config.toml
input = "log_mel"
spec_augment = true
embed_dim = 256
encoder_arch = "tdnn"
encoder_widths = [256]
text_encoder_fused_qkv = true
text_encoder_bias = "all"
text_encoder_parallel_block = false
init = "torch_default"
orthogonalizer = "newton_schulz_5"
adamw_lr_other_params = 0.0015
lr_schedule = "cosine"
warmup_steps = 530
weight_decay = 0.01
Rows from block 8 of the audio encoder, named by matrix and row number. Each number is 500 + 50 x the weight over its row's rms, rounded and kept within 0 to 999. All counts start at 0. Numbers have three digits each. After the name is the row's rms in percent of the matrix's.
# conv: width-3 conv, dilation 2 (encoder.blocks.8.conv.weight, 256x256x3), inputs 154-175, a 3 kernel for each
conv.42 099:457530454542497464542498425548502514453479467503552495496507441517447435545493428483496515592533388520493482486531448494466399519495519483518495433518454584496538497515514599476501482574518521535503
conv.43 099:433553532379442488479414403403415465449544482500510453478517421511514447495467548560564523489515481441549599460487516419453474450405504542538519530498498393435497506537541467462485499469442463521463
conv.44 100:544536420698450470465468522632525470556464525558513570425530555572577499470524490563502492486462462532512489510520523548500447555533448589567475598545525499504488525544541478433503439470549531469395
conv.45 104:476469473473519407557574414493503474531433494482522460448454378514470551514528497572481547464463483559543457583489460454492451449436540464503449514508488541516528481496449548505530498556483545508496
conv.46 100:436529484494516596502440479546522558546525542571488527510513524458520527471509450473477476478500501558465451464490411483559491521510542584492403498549524544541577559537506647545467390444556519545539
conv.47 100:513475526576495520493442534569498441533481442474536429441481610501493521595524542533516467570494466474513566483462511514421488443416543419493547465514535524459486413457495583505411467480520537491499
conv.48 103:545515454467440595494533539505487526495468456410526435502448483526549552470422504629548456442466490495468489444422390571568504451516584496523571501502637469413545487544496502519495488541477476559545
conv.49 105:418426494499506459546506478528499571524592463515447490485550562510513512401450605449584543526562550476497467416461536419501506419483495509491429599596539593537572505505481472535570440459558596488462
conv.50 102:503413550522562482580500464490427479464422489653563510584555484517489509385425427487470513490459491395453493474521529488471420632453468575589474537524503537522503509584483451587520465493467473506523
conv.51 100:567533523393433541494508518507511448500511509529515626430401449477522537452445433556477499492449531533504641525500430468604442437475530473541481479532525464456525439445479567475477501463454519518540
conv.52 097:542575486426517550584476503458497448510551482532498550487466433512498481404434407395478586519553616452427550490456423389515554515525452524413463508451462510459478415452543487489559488497522485503483
conv.53 093:623577523575542569512425526518429423535518536574578545560596484507461509361453616516441472469482451536641520529559611498436431595572539622481532629503435576490452443488528522537473471542520572558538
conv.54 099:436450474436369385513558519489535535515449514505457549540531485451524535535388411459464415440450550514444513524485453427489528409483461535541546476477451440512434557496580516542581534490481486463490
conv.55 103:533458507476600491628496492563544482558482444511531540594510464560560501591467406487461394449497472494535555426438549465483559538538498578482439560522465444515458507524580456458538494461477488515552
conv.56 100:445570535535465522557581520392480527488571495542541533537495408492556576426370420428470577514526487562492444378460520477441574511489523418497488450506442475436519458449396697527568557586523543541556
conv.57 101:480513596538552444413437493506514521429530488524582456440543488536515556469562564352445493573488618402442405400497618489532524572483425427455434487500433632538539585550521542525514535485535406407427
conv.58 103:520467423451488594479478539572462506541474487439457543484467509425467521417433497482525542491550516446544585453539489508491480477474467468553504584538482547440495496348439480542505539494440506498421
conv.59 099:545511495638495449520438620558589546485411485488466481430487609573557575552510532499507490525584525421412459517466531501521576505481432477557503489521527455515520431490481553434366368402530407494558
conv.60 104:495495453592451600531485401487469456530477510531560492433578577497556517457451555485528447487500468624522467444492458513501511482439489474581522490559518451466508450457472519510516411498591534477456
conv.61 099:431459447409443480661537515453518480538522410522451485459523594496524477388455502507530477488422548510558509525518508429530486529518588558408405448499536542516459480473475600517425442483423549529448
conv.62 096:519527560558475440517548543496536555573512532530394527556552452434424435518516503488471550580537533536556517583479524481495592598533523482480572490506571446492575461496542486516431477468436438441514
conv.63 095:469553581496484584427519501416506531522479427490409433418539650507508441486449589569449469439514432500437429440511505457473490507523618478521495518549625487513496433462487457466475460468526510482514
conv.64 099:479516535458414419573506581493494470602517514462557546636548631425520374427532507564501425470474473532543512467489466517457462480548419591527466586526472523576585551522556528509438512495513559473452
conv.65 093:517592517521491545518564482512541420545490396518463514475432466500470565469431504626560476482497506567516433505462490532569507502555539435531484572543413424483378587500535499473484388460512498471393
conv.66 095:434489414550557531491493495525516435434429444509465540400426461676592512434508475622520498457489475506500463466538604491439557543547457516509505579515592510505526390513504479500511488509503535533551
conv.67 099:424523469619550504540457405501517521525492399548503519496506546542455415446439581511503438539518444538524589498472562497505403486562662455497428451554455445487493489519542503473424451524481474526547
conv.68 102:520533532437490590521459451452450485498393443539549423488461577551543536433425465421528554577491483534465528475464580541518459494521509419512496484504519445482490517502523414476506550559535524530454
conv.69 105:540436393490471438509471408558499501590509465568538486450483459569470550534520416559484481521471490438510526520503544437412443553465456595463470444548471535442486465481587488487522530462447495516478
conv.70 096:450432528557511465409457471452467529529471474512494450444436458490442485496508555496524511500538440498525364408528508491514515488554492556435481391489585496517607416417555482496446460443547415462493
conv.71 105:526411415586528630550534499580510531472440358503432521558564516440440487301453497447441553545545481440513509399481488528507561526501626533538471464454441524513574537474605575567584354481509479489479
conv.72 098:501481537522553518466476437439389443516553380491505581386486427524469583443468509466514584393490526524499480449513543466490501512501496371464471448559530475439440516467486601511544504524548552572528
conv.73 100:465575530485472491516476507470519525503530523531505507525566624485504437445579588484543482509586581458455519560508439478486490400408461460463501419516521506477458495533664547539437476507474487468475
conv.74 102:660467453546473651650480495540579480543473509530546557594579563424458559495521537546433501424453453364439498487529590471528464451444423617500551495566551521493530414470444491511533381444512532466466
conv.75 102:598547411578502468552462471533571450582502388513523583419510668552571514496579535497435398462520466458450475456537542502468487469536552417470522518434467470570549413496526566498531517512533666557433
conv.76 102:527539539535486557470563517616539488374501547495406491418458496473455492615474490388459654542504468472492465466503460448501514448411436408493625550479571541564486515524480490433453488469490522472538
conv.77 102:502516430523492532554505517467501472544517482547518453434512544642528372521470475633555477605493507493521520483455518565492490497433493476519475514546518445465506497513554540451483522546569459512511
conv.78 095:544511490463516552536471508437410501399517478579492472475522525546568534536437512451440443549491487461504502489553597447615571517514504563562438445565567548553547385417483535534553476477560570525481
conv.79 106:555503479380380413464467443507457509398406390424514497612534489454454513473463417498476499563495568415530558518540527515540532584458586517454499490469449502470490592558545435480453503543541560506533
conv.80 100:660431512468433552548479419550462461493516522370470384502460450510498493498552480499511470552555565581544566506501420538486560567549515466509499457522465469454466486445424466454539496438425534442485
conv.81 100:469557568553498535373554547464481380455530472527562466553477497441482414583495476409462535504487581530460556490413421491515505495512502511526434409513487575438370461472431559471529437478560525531516
conv.82 106:523523473438551518515526417464469450431528586489496361446556541642530503520437490470517414538518591510460511547480481542468429422516477525488418554572510566581597483424527458477426521493490494479466
conv.83 096:440513424533437526616440428443525520542577486506468514458576399496474556484533595474425458560513526561511567530470599495476579511486431499456429642506523491416445555508400525498492547500466482442507
conv.84 103:475436440456444439501542550424532552557517419422498486472487530416433457471502513499490555570544497618550540440520572474475482484473488488510476501543594435455456496487575489506490588612645509504463
conv.85 099:492499526629547466585605513495491600427514508555519477482523572472430484467500465529512501525584467507494476443448408554484533558568447510511525477488608520519584570484589509479498457544579516479433
conv.86 099:501510505462503443533547509528558570465467437598473561450482521426466470471463471412486565539536473463537546444476481443474485531531504464439503518429517483433453482439513470556514543572514540480474
conv.87 099:474532577552565555481498577552487548557482561542421508375468548471491518478427473565513544431512522508560593515485501460538533487490434510415478485497523456523586490549531396503536368460520477449555
conv.88 097:401457540625517384448457502552471515542523534469551470388578645494572433526541525484488497504549560470391625561537554545501469378507555464573538430594551457447466584505536498491428488453507486514456
conv.89 096:576535388518547447474515537461545452582562559505416430579486450531568609387409575530506458551553509475502567607510459504418420503516533615535451539542492444543554571538433547541490517512489417480482
conv.90 100:551502625569570540548547506429481516561498483472458473521497473425456513571476571509534496539446587476543464546518531467491382475496448515494493512537487470532509441447445412492597583552506473570578
conv.91 106:549474486456497582467449516500470578501551556528521474482529633536486463507443429506474459481515455479469523487456477494577490472414566443451494517557510492547563565470430558505472463482493496483560
conv.92 095:489473505508465466412532502439511540568550467526547544529479487548492546437415461387480443502398444618483410493487528535502453543545493620519473459418487485467538483444505552485475503582493552513482
conv.93 099:456503473396541512558471435512519469516557543470474462601493505516591469392452453452423439505503454493554558457472449412530417497565616605539422424509460458506562500505500475556634561570512481546511
conv.94 104:521574507421403525504552540547546461494390484469487479648546481443553514553533503500513591520525460544520523501485472471444490524513473487539569553455587507493442534534492624555523453430424553530483
conv.95 100:538487548524543419475511535597456593480462451525500483510395475516552602483527444513473506460522519523438455467470509556530512455439486467431516517468575456511572510465465506514560408482477540463487
conv.96 104:446445471412466470434490565498475575467515402458414492421461446479520448513480462482513528504507546529561577594514631493487512506414537358453538536595520464425448495484544490496515487431402488506552
conv.97 103:508451552529498428497500392504492581522477427556502494510515569529447433510565463484503462600510506529487523512504570537532487475453520553499448499478469429518555524492594455461396416448512520482462
conv.98 098:546595619479514503520457419442512452423477500528534552414456482537551452407449516609525536495520468540496572461512476525447500426402422535533477489507530503510524343472480443424382451472488450439476
conv.99 098:501539520420411393519526560570569485470480487454449475509442489480460471520494386486490439537513453557524571519565420491558507548522489489513599521543535457534532497505483483512465540524518486483528
conv.100 101:440489468511576570428417447565611403528571513516478534475468561508511489529500545543607545400454448475450505492582453566521385460547499497544483550535501460568496538561519523445603497499617466490450
conv.101 103:519507521610443459459461542539534468538402554495474397517438438543484338456483431571564641484590546394541543430477538520476476615586535513476482549427408525501446416422514599495436478491540519483397
conv.102 106:537466463573491419450462482532490540531466615501617543627564519438455499516429475440540568436442420421471432681510528569449470531517415572470448561575586541435553395499529504569549545502501545543501
conv.103 099:552477501500454509460487520525511463392488499532456602454439428515547393465532489537536438501501490555445543524542583494504493452414396484458398486490549432485557484492461577541522488453561554481547
conv.104 101:455476446460503592476586526480451476455472621510510491471466370465519511534585518541515496464515539531553541525541520443492546388458553453543483434474578532530504513512455604465517510533401580511550
conv.105 100:519494525456433413452479467509538517455468439606504564527513586515574538491509539486442484569538412537452399464466490559556544536510537586569498579498516447482497528593523530554516483550568477446477
conv.106 101:500588515502584649498438460585431474417440585468510488576558444502396475470461488474545513578555545527459489532478463511522540521468524511444464590499466531558479550489443461479507560478417508504406
conv.107 097:452562586519512465489493472525491450471494487572510490445446430445428504423518504538479454433485549539544492524472508465497402497562523486469444483479486518530509483504525553422422420482494537512541
conv.108 103:525498501500490480523529473532548596482485514548522512509554561418432428400426513581554602556632518477450421383438467458450520502523518488471484490486526514607530456498537457499472666606490453512485
conv.109 100:421550523445501493492496455513532509503487478469501566485512614534501517407447412496435491459473587548474517436448472472525525529594527460504513442421500500495476425544563499562522514477560530518503
conv.110 100:558368378493466453475504492489504552467437533538422480538493456414484466510489516541450356516540558523564514452493637541531530506472519515489401460471480470534454587513594477508484429437482452417485
conv.111 094:495536499513453567547431453537499567480401460556446473588574457532458438481522581467458577478425509538464526555483448446463426526584526593517444406521446504524537456484457458522501492460470489481440
conv.112 099:628573512534465517511446549502516500458497501610472489428523492554543508582467391523525494592582614533511397518529403505527520511493491604488588489532509486512519570533487536522526610561477516484461
conv.113 103:458414496510338429484478455540471520505402487406505532556499555501472490453489471504417509586555592487497463489521533488438471543586466468485521529564432429504499544486551456426535440494414455479475
conv.114 098:468485414580479579530497550504504404468494418503438453495507409460423414501500473547482495436420438407457556500566431647532406568564541492522542550511409502556497557577470438457415471496485598505434
conv.115 098:441468616554486409460429461493569499517413503491508507464545536481544436443475486373451551527541472568472512437522489541487653457483416447468443431463527406529552598460549453496439564515496473567594
conv.116 101:534555479495526521610517497502502533499485562526500458508565590541537493491530532593573514569500528497453495451568570607490390522551540503448403487502450529451457567472491494428509470513602508552519
conv.117 098:476473585473530541410468420502512541460521576399452431465528513491478539487574542511497552523530571480470503490503467548534546450514503495502516574528502504456421444468527543559474545588495526409477
conv.118 097:492489511553489566513397410522468557466376490598543509603536545497534505536505466411393492587480467508488471513560532498401446566546529516619541413461546483518440469468514431463521547486426587521496
conv.119 096:504529606472453467568528536523456435401505522570542514558500520546514514431487474480555634566457441530469464476496503435504465410504448486473505483505499457427483468467480479469527634521439494520439
conv.120 099:534533516513484558513510498559477578460447563540506481474471387520505565489492539483439418467498500510454403627615620542541574405541522380447388497574501599500559417503455516511623545575535492584595
conv.121 102:472540477422504526474504456473471523506492586553540461529480368534445460453517549575484504409452510431460448540516452512509430441516586453523480489515494548526508555484411480419458454486612496459457
conv.122 099:498581460456470422506539503469576494373508463535530499524520476513490404434544521469478444420485468561540547487570543572447463570559502508486415424465473422464455598476462518493503479467451449502541
conv.123 100:540547520627498433498474465517577494621548541599510504489522411544525473590465490565545581491481469487523486497480507525560516578585532455492438620501490549523446448499564569501504504479459521530492
conv.124 101:500463496493500484447480513526489510548434409463532514407439575611492474539470483474583599522510560580514507439459496492474524450460488397484469541388421446475523458461506582437544490460357583526551
conv.125 104:575443399470433521509488523462573486424430491437498580514524466536522586426509509533505526445531518475484467553488493625540563551509514552490590534537579560588479477523465404418448438457410483513524
conv.126 104:518518409464524589470436523540502531591579473396539463509560447512497445484480445475450504500482509551488485559561431509473439509524386431452492472519532518554474567423388463472570470583480536549556
conv.127 101:450541553649514399451502478466505594472461569472422490495528486440492491527481489497514483540547559457524485522446452487465460500548485477473473544532610543466483417463414535508529569581554485489491
conv.128 100:615479414410432529489467393528477501571505553448494581527524464576504517607495390513518413527482530536485483544507598637462431429411582416516438587583477497404590485491566533495514493556525472559453
conv.129 101:566594487463509513407374425457439486461459465494475461444528495464559567541499559452426343477461497430462475502428493475445567499536528562500482581511482548444517507471527462444393545462484504476452
conv.130 098:524574610451487465441440554500598568425572496343425493471538505499460459500599559547462508489513515584457582491547548449465436519431479487479471515452565514483371485494420352414432584628477552508430
conv.131 100:516416501616534482490469544504466503448444412427507502474424544442488525506560426620565590511468489411483509489453433613560544464482520692530456568472436463436423437465469393497492461548632507612594
conv.132 103:499447463548551503564475448610432505553485470610478496485511492471525446572490495460475363519529499497428460592582479493500453504501593462447480507508502502506498606439391622519524462439419552485480
conv.133 098:505470528467473437520451492534513519594433502486418510494502479544460450471496448522475636518577430483429557538458454630529492520477497560493491555515491460451465378540531462459518431389503444458477
conv.134 105:420508600547467475467481477483528483515471522467468474440513519519459589555444406538508546526469441507574652711499425452446517486499483467546485604612539440450509444477511477519579634475465553534503
conv.135 090:574487410457551442497501588491513562613505531403499528467535483510489487491445459450447528493513480506513499490495493501517510459446475527501482559582581360468415518469502498491443444495514487463453
conv.136 097:538466541503517467473544501512598537453454438551487467451533529505552474442420509474482441446549527510571436518497532491483546538490475439429522552483506532545524643470549583476515570554604447453474
conv.137 090:554530516552505482587537455482476495485503495571433531511507421474519436473416384552544595506484440506495475464495506502517601513525428470493618417526529435484541434504435476491485485462424421446480
conv.138 103:430556527382387472541571562569553485483450533451524513526460562429488463568549513457483530471573527479480490481487450470485459477560495487598695509508486501526419547458498637499461508562431542571493
conv.139 098:496475581442473636440441456568522590436491425393557657488583466567493474542523591488552541478513507496486524447512489546509446481485553514461478537524506476425546547548548437521465476515501479564535
conv.140 096:570527553516537645543548642501463472455397448492492523564536556495527455394562555498418419505469545532566507435518430515526571524521532505509445469551538461500449553528501474481512477538448539515618
conv.141 106:541501645506486410511499538584462488556509481466490499531512440501466492602527579565444450527536483484531578510589515474469511589556463392473495529551510488377438536483485465469534467497498518541664
conv.142 095:449451486437542407569431422547527506542543463662497397463475500530458483365413478485547517501504441439456420520440498577537514519579556461452434501517558445464512491458433435533506503515570509485432
conv.143 108:519489539491520489555527463456498564491507564583485466375499621577526422361451503465460502492536497578490442561572517408446509435439523495477526443529536475525484573546540669513442434488437489430461
conv.144 097:595522530549505487513525422532477516542478431489461477453450492480450498456443448430501479556529543507428422476442484493491472499484527462492562444544534502572509439450528382409515448496505568532471
conv.145 103:499523446432444495611584550463485515499517483517481473624523466570516530477453456479498485568532520518554514469526487509505525443529432504458522613499591488601543447518510463446562455476536465494604
conv.146 105:529500480561386486482479575483463507560502404486524541425535481495453477542469526559471393484503543525541436488507410543523470525451432455535540445552461569541503516514482479490488559516544485487491
conv.147 100:497529493434479546504502587450492498572498442480524530489476448524567475566425378530492516477490494479509504518482473508445471358511446437524525534524500482511424466518472519514508704500462545472461
conv.148 092:421463565466494485527506553517453492485537528508566595535506577464465543401473436503439536464470484478503564501497498567499453516478490517610497634579443536522506494485543510508545437473521479498606
conv.149 098:557537514533459438480382390555530416488570518540468459471475482596483526452471411623604566594476490432478504500535434559504431432454456528555588545552523524536444521503424534521523568554544490442471
conv.150 095:451501518449490579552558485391530555523554537550526482547497481490425438570524451451406409526522486532484463612605472517467508474478503408563501421512538580551485384514515484486508614565538443495509
conv.151 102:553470473516482522508489494607494510459500649517493497545520476469510470505375496456487555451505521562511468569485489606488519514434513469449502561557511431532505656463512572485481550420462532473465
conv.152 094:514551603515508596467492505544464440448497457503536575499519489549531583429430422548562510554577590471467495448427366456456454435520526543579488544523511469475337495436452646521604521531457581561541
conv.153 103:519533501501449443491449438443441421550495516454484536472446469568589510422514578513530467593488440502445467503516507550576461511531494410535525497487437464485587597487461717475439362437495528516483
conv.154 092:583547421414423501626506553534572554536582589517500479487466466567501537451514454465603547497488516469472393434486418492478488487466503551554652489471530465513499493483504588495561445526514556490483
conv.155 103:566479401574471396452449430447496488417513444575535513505469522503530545392373395516480454519552536507462468480487501440482462680543447500514543490551576397382568501502432479530519489538502458486565
conv.156 097:491597538561524566576530486561431421676577551447494592592480462395546553536435542627559572451505521457455447590514553540479508501473496506470452525486507444433395487436472425521475556467538542554488
conv.157 105:531498555479495630578434377519518468523448489447505517462557473491537526385463628543411505516530531459461487451424519645561453437508588498503480558481449436527510590527460515490499541524531515549543
conv.158 094:434506521536567583488499526528466513494484555477509462505446457501480400565494487487540507580464514430396393445489556564557486525531505535504565489537510447491509513563449508516636528467448545476513
conv.159 102:545567533477438488497555497487528480517593512527520449446479465395500443444469518483486497540552522456499410539576527479542490523555590468461473491583523533562532501509495470427463455540429501514479
conv.160 105:455488560480504430498527511431468520536494453516546476440506470523499476369502504489575575500483575379511482405441429473506517581564545437449527452458462533496426515491462456496470482533563426460504
conv.161 092:578505464716511413523440522484506506552587451505540493571493453428445455518481467564491425517574469487512381530480487429408466549513503534515511572491584451459518453495502492516459540509501480513527
conv.162 105:508511533499472498406471478463453519449495517487502431532490434475526542502448408562534558470536472531475505481482540499458489467472554464382446482538567531422525476554553527482469545508415533591582
conv.163 104:491536458458443475492528524473439542507464449486472488553524486604560491540462499503506465510484542460496522533479525388429422451477490456502373503488412480584541463533618488550581606485547463518516
conv.164 100:484500428478584459414573568541499535426470462509524497423484578498482441475557507485498482393533405487498532483486455480504572534560562535511543436536579477517490470469516505513503510478400507545477
conv.165 098:501479435552521503537523469538534608529464404417484474491466501440528501563537541441461476478476442495572541414542576418504560527512481470520547469399433449542537515481499667472563456462441619478419
conv.166 099:496522548486527559478465456488440561455498569546488497550476446511474565480512479498532492494502471467515517461489374427510467501430484567578453469569639520467585480520512657507441545558569542456619
conv.167 099:538554533387480558526506495414496442473423461526493521645549542558542503476521461458400446548518515475525518421475399466447348579508524500580545578506524427578536468486512524474488511534509472573516
conv.168 098:474456424414545497461497525486545586499452447529462434532490559544502478430481414519479389525520468385540534492499550593545495478530558507507471506531492472465441504567489505558441529506530499508477
conv.169 112:528542468453498502502493498385487511469412513426527462387509598506463434402386430501541536445471539405479520539414399525494470411553529504642568521519517456525583571526465438537520560518495480506454
conv.170 099:423563510463525521468490553521469480440463452484505502500471484426463491552502545468518519525595516487519547514528424425411547637497472396505527468513470429442445515495532583532534504497528572516434
conv.171 095:427489419467522571471512511555472385492456493576548523604605567400492514550547569410515392511546567451398509553503499558533517467493588465567566580482452505529500561499567545510470583524575505510493
conv.172 100:455530497576494549512542544472476467475524466544517565528464439470509489384520526532421478597486517470557384517469537500534458530481495468476487486503540517577441424535484404457455463509466472547505
conv.173 101:627523492464418354495502602543451478488473400415502536488502484563493506497495490564491438498562542452545566515534490522497486578485447557499473503507435493515549447426505472552495504485512460500563
conv.174 099:519479544567492422548504473619545515559468500539554576424405505499469394570524430526505502540518530446549476545527545469485477571501555515485525452498491544525597446507539605601521570499494497487404
conv.175 099:547494543522487528432462474562493473381476519597540487411471543436540508432441451638486466408502461441468588564534450594517487518534595427455508471522426508503413488470375542507440500552488506489554
conv.176 103:517453450493559483526520421534540494556507541580492498588646548390515520418481589571552545509481496515511448485504487561545506499565534471494583482484465566562515592504470575512481546462587515505452
conv.177 099:459456493493549537502504558408468395467449507563450454562538491445469394434523502508416413557532562487550555436422404509497477473523586459537454547447432505473511508517482523511553407417553467514536
conv.178 099:519531451472489562526412493502451492459516504408562489563551510593471455411501518466472451500454494496480480403475408542477457485526574548518440483535502459493490585538491413454469482471503407465522
conv.179 102:528483447537585471461498485453475482357518528524495488502497565403365439465512505465465520464559516537483514492498466472489467494536516588487466496586471452529503506473491480503576551594640579510506
conv.180 105:535556428432459460545472484438454382499482518491512628561514476446444498383443467502487521505479516435432516477460521486507523491585490589573526513493539487504485537521512495479553395532544579458491
conv.181 095:447485447563527475577487476449495498444477502571519467523555472414496500503531444498578492464490461593531451496505481415572531572518492528544455471542565412514515550495557568485477524460482518534480
conv.182 099:541586536503511484484484498407528543481478488538519590524464507507515451405462409487459493489477531399474589357497459537450474575590513503522539570417560526536426444473515467416450407503520475479531
conv.183 101:514562458481425358425466499549541501642551552409429437445522613484474483560469480466577573424496604457516546492506561404503480487518516468487362540501465514594523529586393453488436509475512507486492
conv.184 095:513454462456475523501452457557456445482472516444545516615503509462491590468459470581596558459519589550545557454509526609510599442553555557508473535477510604518428576460489525555529469414543437497495
conv.185 091:488426388574596452436519498496585435489483561518531561546411459439519440426476444547413576480484564472507370460442514473474531495472426443505514536493603433513504540524438466504475514442478579523425
conv.186 105:474521561486477514464433558469484463497487533471543670469486538494523526460550496567505478461541475625529500433495486531515455492484510489543558535536489481529522596479578578555514387486556396456449
conv.187 101:407475560627526407549457496449513546446462434503444479526495516540480388487512482457498389537532510477553504474499552553440468561564586631575574489516498475545428556499524522550488445475426563501486
conv.188 101:480505494541542455600474472447500573506489386595477504554521504512510583548533477507448470419476485450535511562484554486538533481474520653443429533444476447422506421445530425469446526500441478472558
conv.189 099:532432400513514641438541572493467503388473489445436430547545524450491467638461500505483534545553514555514545468474430599474436612495483465476473511535528434490471562474564348446568541553616489479539
conv.190 105:505484532489444459517507456464520500536466440527530472621588417476515526397510529550527461491493354521567534556530523448544518578569546455512540503547527507513462523544470489528510393434503528512412
conv.191 101:515478474510504569523537552411486553391417577468447466442553429500453491484474442414384445540537522509426437600473585527483423589579476486540449420507470510507598427518496442502541436589499491541535
conv.192 101:546547550457439478420443487472408533492502500500485590550490543511527508459490461507549498436426453636566534513558476504472457572454427425468560490475450476521603598523481475483551411429553491502511
conv.193 100:526459528533468531457487554571507539516541452535517573453499465498515583562515488501523530514515514517539466453414398479522559531512496438512537485481531594471519435478568566474455489560501479458570
conv.194 096:539548515463467423495446543407495518483445480559498454496622595565531540545492582547547499471478438566497490517541629508454446470534551584584605473476466514522478411490610408369456631513419475573577
conv.195 108:583492465469635474511492391465465476593530542556575472477511540528492529438476580654621489512460420490515459448473544472506534514506463499454419482437489417527520425449489722529474454433473518512504
conv.196 103:486522532444491513497508436574568535528574519496535566470456479494491417543434422423505468489479466394504504507468581443493467556521582504398383537553552480485465439548487473474487568552517494572528
conv.197 105:431492518473464546464444485550528542395476541457516540433463551600551503446482449400475526381486503577550499469504453497498485462499478393493586544500514480511602565436441499512537466510431552452545
conv.198 099:538457514361505596458505427501466489516436424474546411471508540483528536447489520530543538383487510472571553582534517478498507519469533379437425469571561454503514487490476467475495487483430468546488
conv.199 099:516497544539466480483505571510450490611528544548469438564608549565492501424538471482540472555507482567565494503474460450439520560562508574498517439468525489431477542516554404491568540507481515477445
conv.200 102:482403426615541494512531492523486482532467427398470476484501491469500492450504449478509491543523540474516437556541557554482481582546533607465469467469513509513448482476426428486506506534600487536556
conv.201 099:496544542445451521513518427496498588431465515484495460559539570575559570483555533454449453508479492418566543511531514434483440469447519526468420402507569464454495429447507391536432509497548498552566
conv.202 101:376446448541481411408463431426527563572469501490475502535516496475470444515515534531548497484502558593604458481528575464479544398430556374419552505529571539573451451461499498429488489526580513510547
conv.203 096:422435472381527517463473455525523496522528530496493528511490526632568542678509545450418454420413422515498445592461537388461521494469493330435509468545522507529499434449472432481509654462503498473417
conv.204 102:379501522466506421451478570449544583510497486454525434523541654487451496496499511439433535426459527506495522555529504568501435488520518387460607501589538415496575483507577524505458487516373549506555
conv.205 102:466445520442447468430493594404495499467445458503477523510572548583491445431471548517463487564470535489550465433522536574528456552486593578458505588509417444425480516538488449461501568511504445448474
conv.206 098:500511507576496473515501488457494529438463505580424477397503608392383409499517419551520614524435500448515535505454471474482482498493566525533498542528509483475296510566565608490498476495522649573512
conv.207 098:557525451521517478461506468475434575484481489488438525457511510457396432379417453420509516556482442553533503469531563518532442315495437420440455558484488536505548498482496433520628605523481502513511
conv.208 096:583542422508535581496491470508528465488492448428534497480571528481481521578520569462489544481484469482489526547527570558497554487508581537606507509549560545501568501553507489460521604585604427422431
conv.209 097:452483516574546371507528503543489507458516641480576482370456396549484575484502514524455545594490524528502450480464476568481421423429434603531516547524567528547470513452526490573518498421480555564520
conv.210 106:506550506462514521471500506458587578456453438434453422540507479473591646452461436535597516523518486523504434472490505507447515471419482500468432429485521548525481467545529380539545531506538392484537
conv.211 096:488493458519516540404472454396471504510411474560412542445514542513535451554527581504517585414523545555517474570568526437488531518458490432494537506501473477460576450503505532459481610577479507540461
conv.212 100:413510514367512471468462472566506463462493508492559548478422551560516552550465472519504462537509479472487525439513430513518438488554521582452530589483492467482580579528478550502535391406467518461462
conv.213 100:480507598469474471536447490454487392420397467491510591547472424542592582455428409475598587527554471596503443535485484519545493640539483600518474453475456424506524457487378409531541469492499574500564
conv.214 099:482463541483450491513531508482477458513496475493475475501546570478477462520524527489435545490467523491510496471509477488448445420471493509460421459538481440509508440490534519512520461543539516472451
conv.215 094:466444430578518537522494438427494511524384452581473493535563480484521521394453443470555507464553511428436533454486508375504542434410440486405449505598499504453560441451468394471537356487522551517481
conv.216 105:539446489444480550441534517499525487500490443554565598428518518478497468469495472396448459563490498456540585424541547473514529586433453456495539475585513465523510500521596443488497552540553489525510
conv.217 094:513422516435484397506411394595485502517392461394498516421486597525524512568460525555495487522534483423536545575541528538469498508448493449483483595519521513485462538459552399458513664533562417479511
conv.218 102:402478471521549519478440427469545472558486466493516537424529530639541475527497467463485496446456526527503540592573450444439438418512453354419493559545521534521514459529562382561556439515454464513497
conv.219 107:557539680505448435473521626526528467496418388473485489501590617463392495450542528534496464531529463458529486520489505542508514476498463435503566497504508526574496439517457550536438516474489513452505
conv.220 100:506505473396410529522517530552513449453480547510395544474457510531544481534501482512473488449488593483400480552486518451537449521485508446419494493521496522504500449481514531469537384443400550528439
conv.221 095:535501490486568562476505523534557551490573534518499478582596492522486470369483531541501529468462540586445471420506599567555490494436477488509482528503452521549459520437469528520486481455540447499481
conv.222 096:506508526601495419471499547591516544541457436563450481521521515575544451474531485569475433586480482456496462486520469536533483454448498600515554615474472508552500558491478542464460539464387600494556
conv.223 099:527469471532577496493550551597485493361472567541594506489430471501458463539441343509478547516581495529517550492515590549465489586544483501478442443460599616553460550571528455552495499515527503500487
conv.224 105:467461715496589454545500570525458497466571506489499567553481425513513595515467363485499474504479415518440414529509462558475481519463436457436515571468473473472491637497456428481462584547546483495671
conv.225 098:472550555454552454356516479521461538584572456469556555456499588538511478528442439461502399390482536489528591630518582440462504517518488377514474526472448444429539469467491502532498577443528524501589
conv.226 105:634491451489587497579539505494441484550489448518586484480484531511613629457437460543498448386478582489440448450450524502549508485459445418476480548515473564531479604533450535478471518488484466469456
conv.227 107:553503361635476520542499440496519454562578549431488509477489494430499502559533458437517484459557471539477503521479392405479547444437451493479483495481534471484476530451492537533504568610576548424379
conv.228 099:521439490561459505518529565612508524483422456408499505526526470505489555473471455464516520449548495582481482527502484471492553536488462558505558432391506582541515580511583534511611494528477549478491
conv.229 105:537461522529454399521529561530525532472443513527540452481456433499486568448469460450438460525562568573427419396498476543545527507367410560538526554476578511520534621403345483505524497459512460485505
conv.230 101:424484669421478486524516408464532558464468516581567469482564506478463491528483397494497608560484426445517560540487450497502491512492563457508509502554548504504576509442395560534552488467427406475587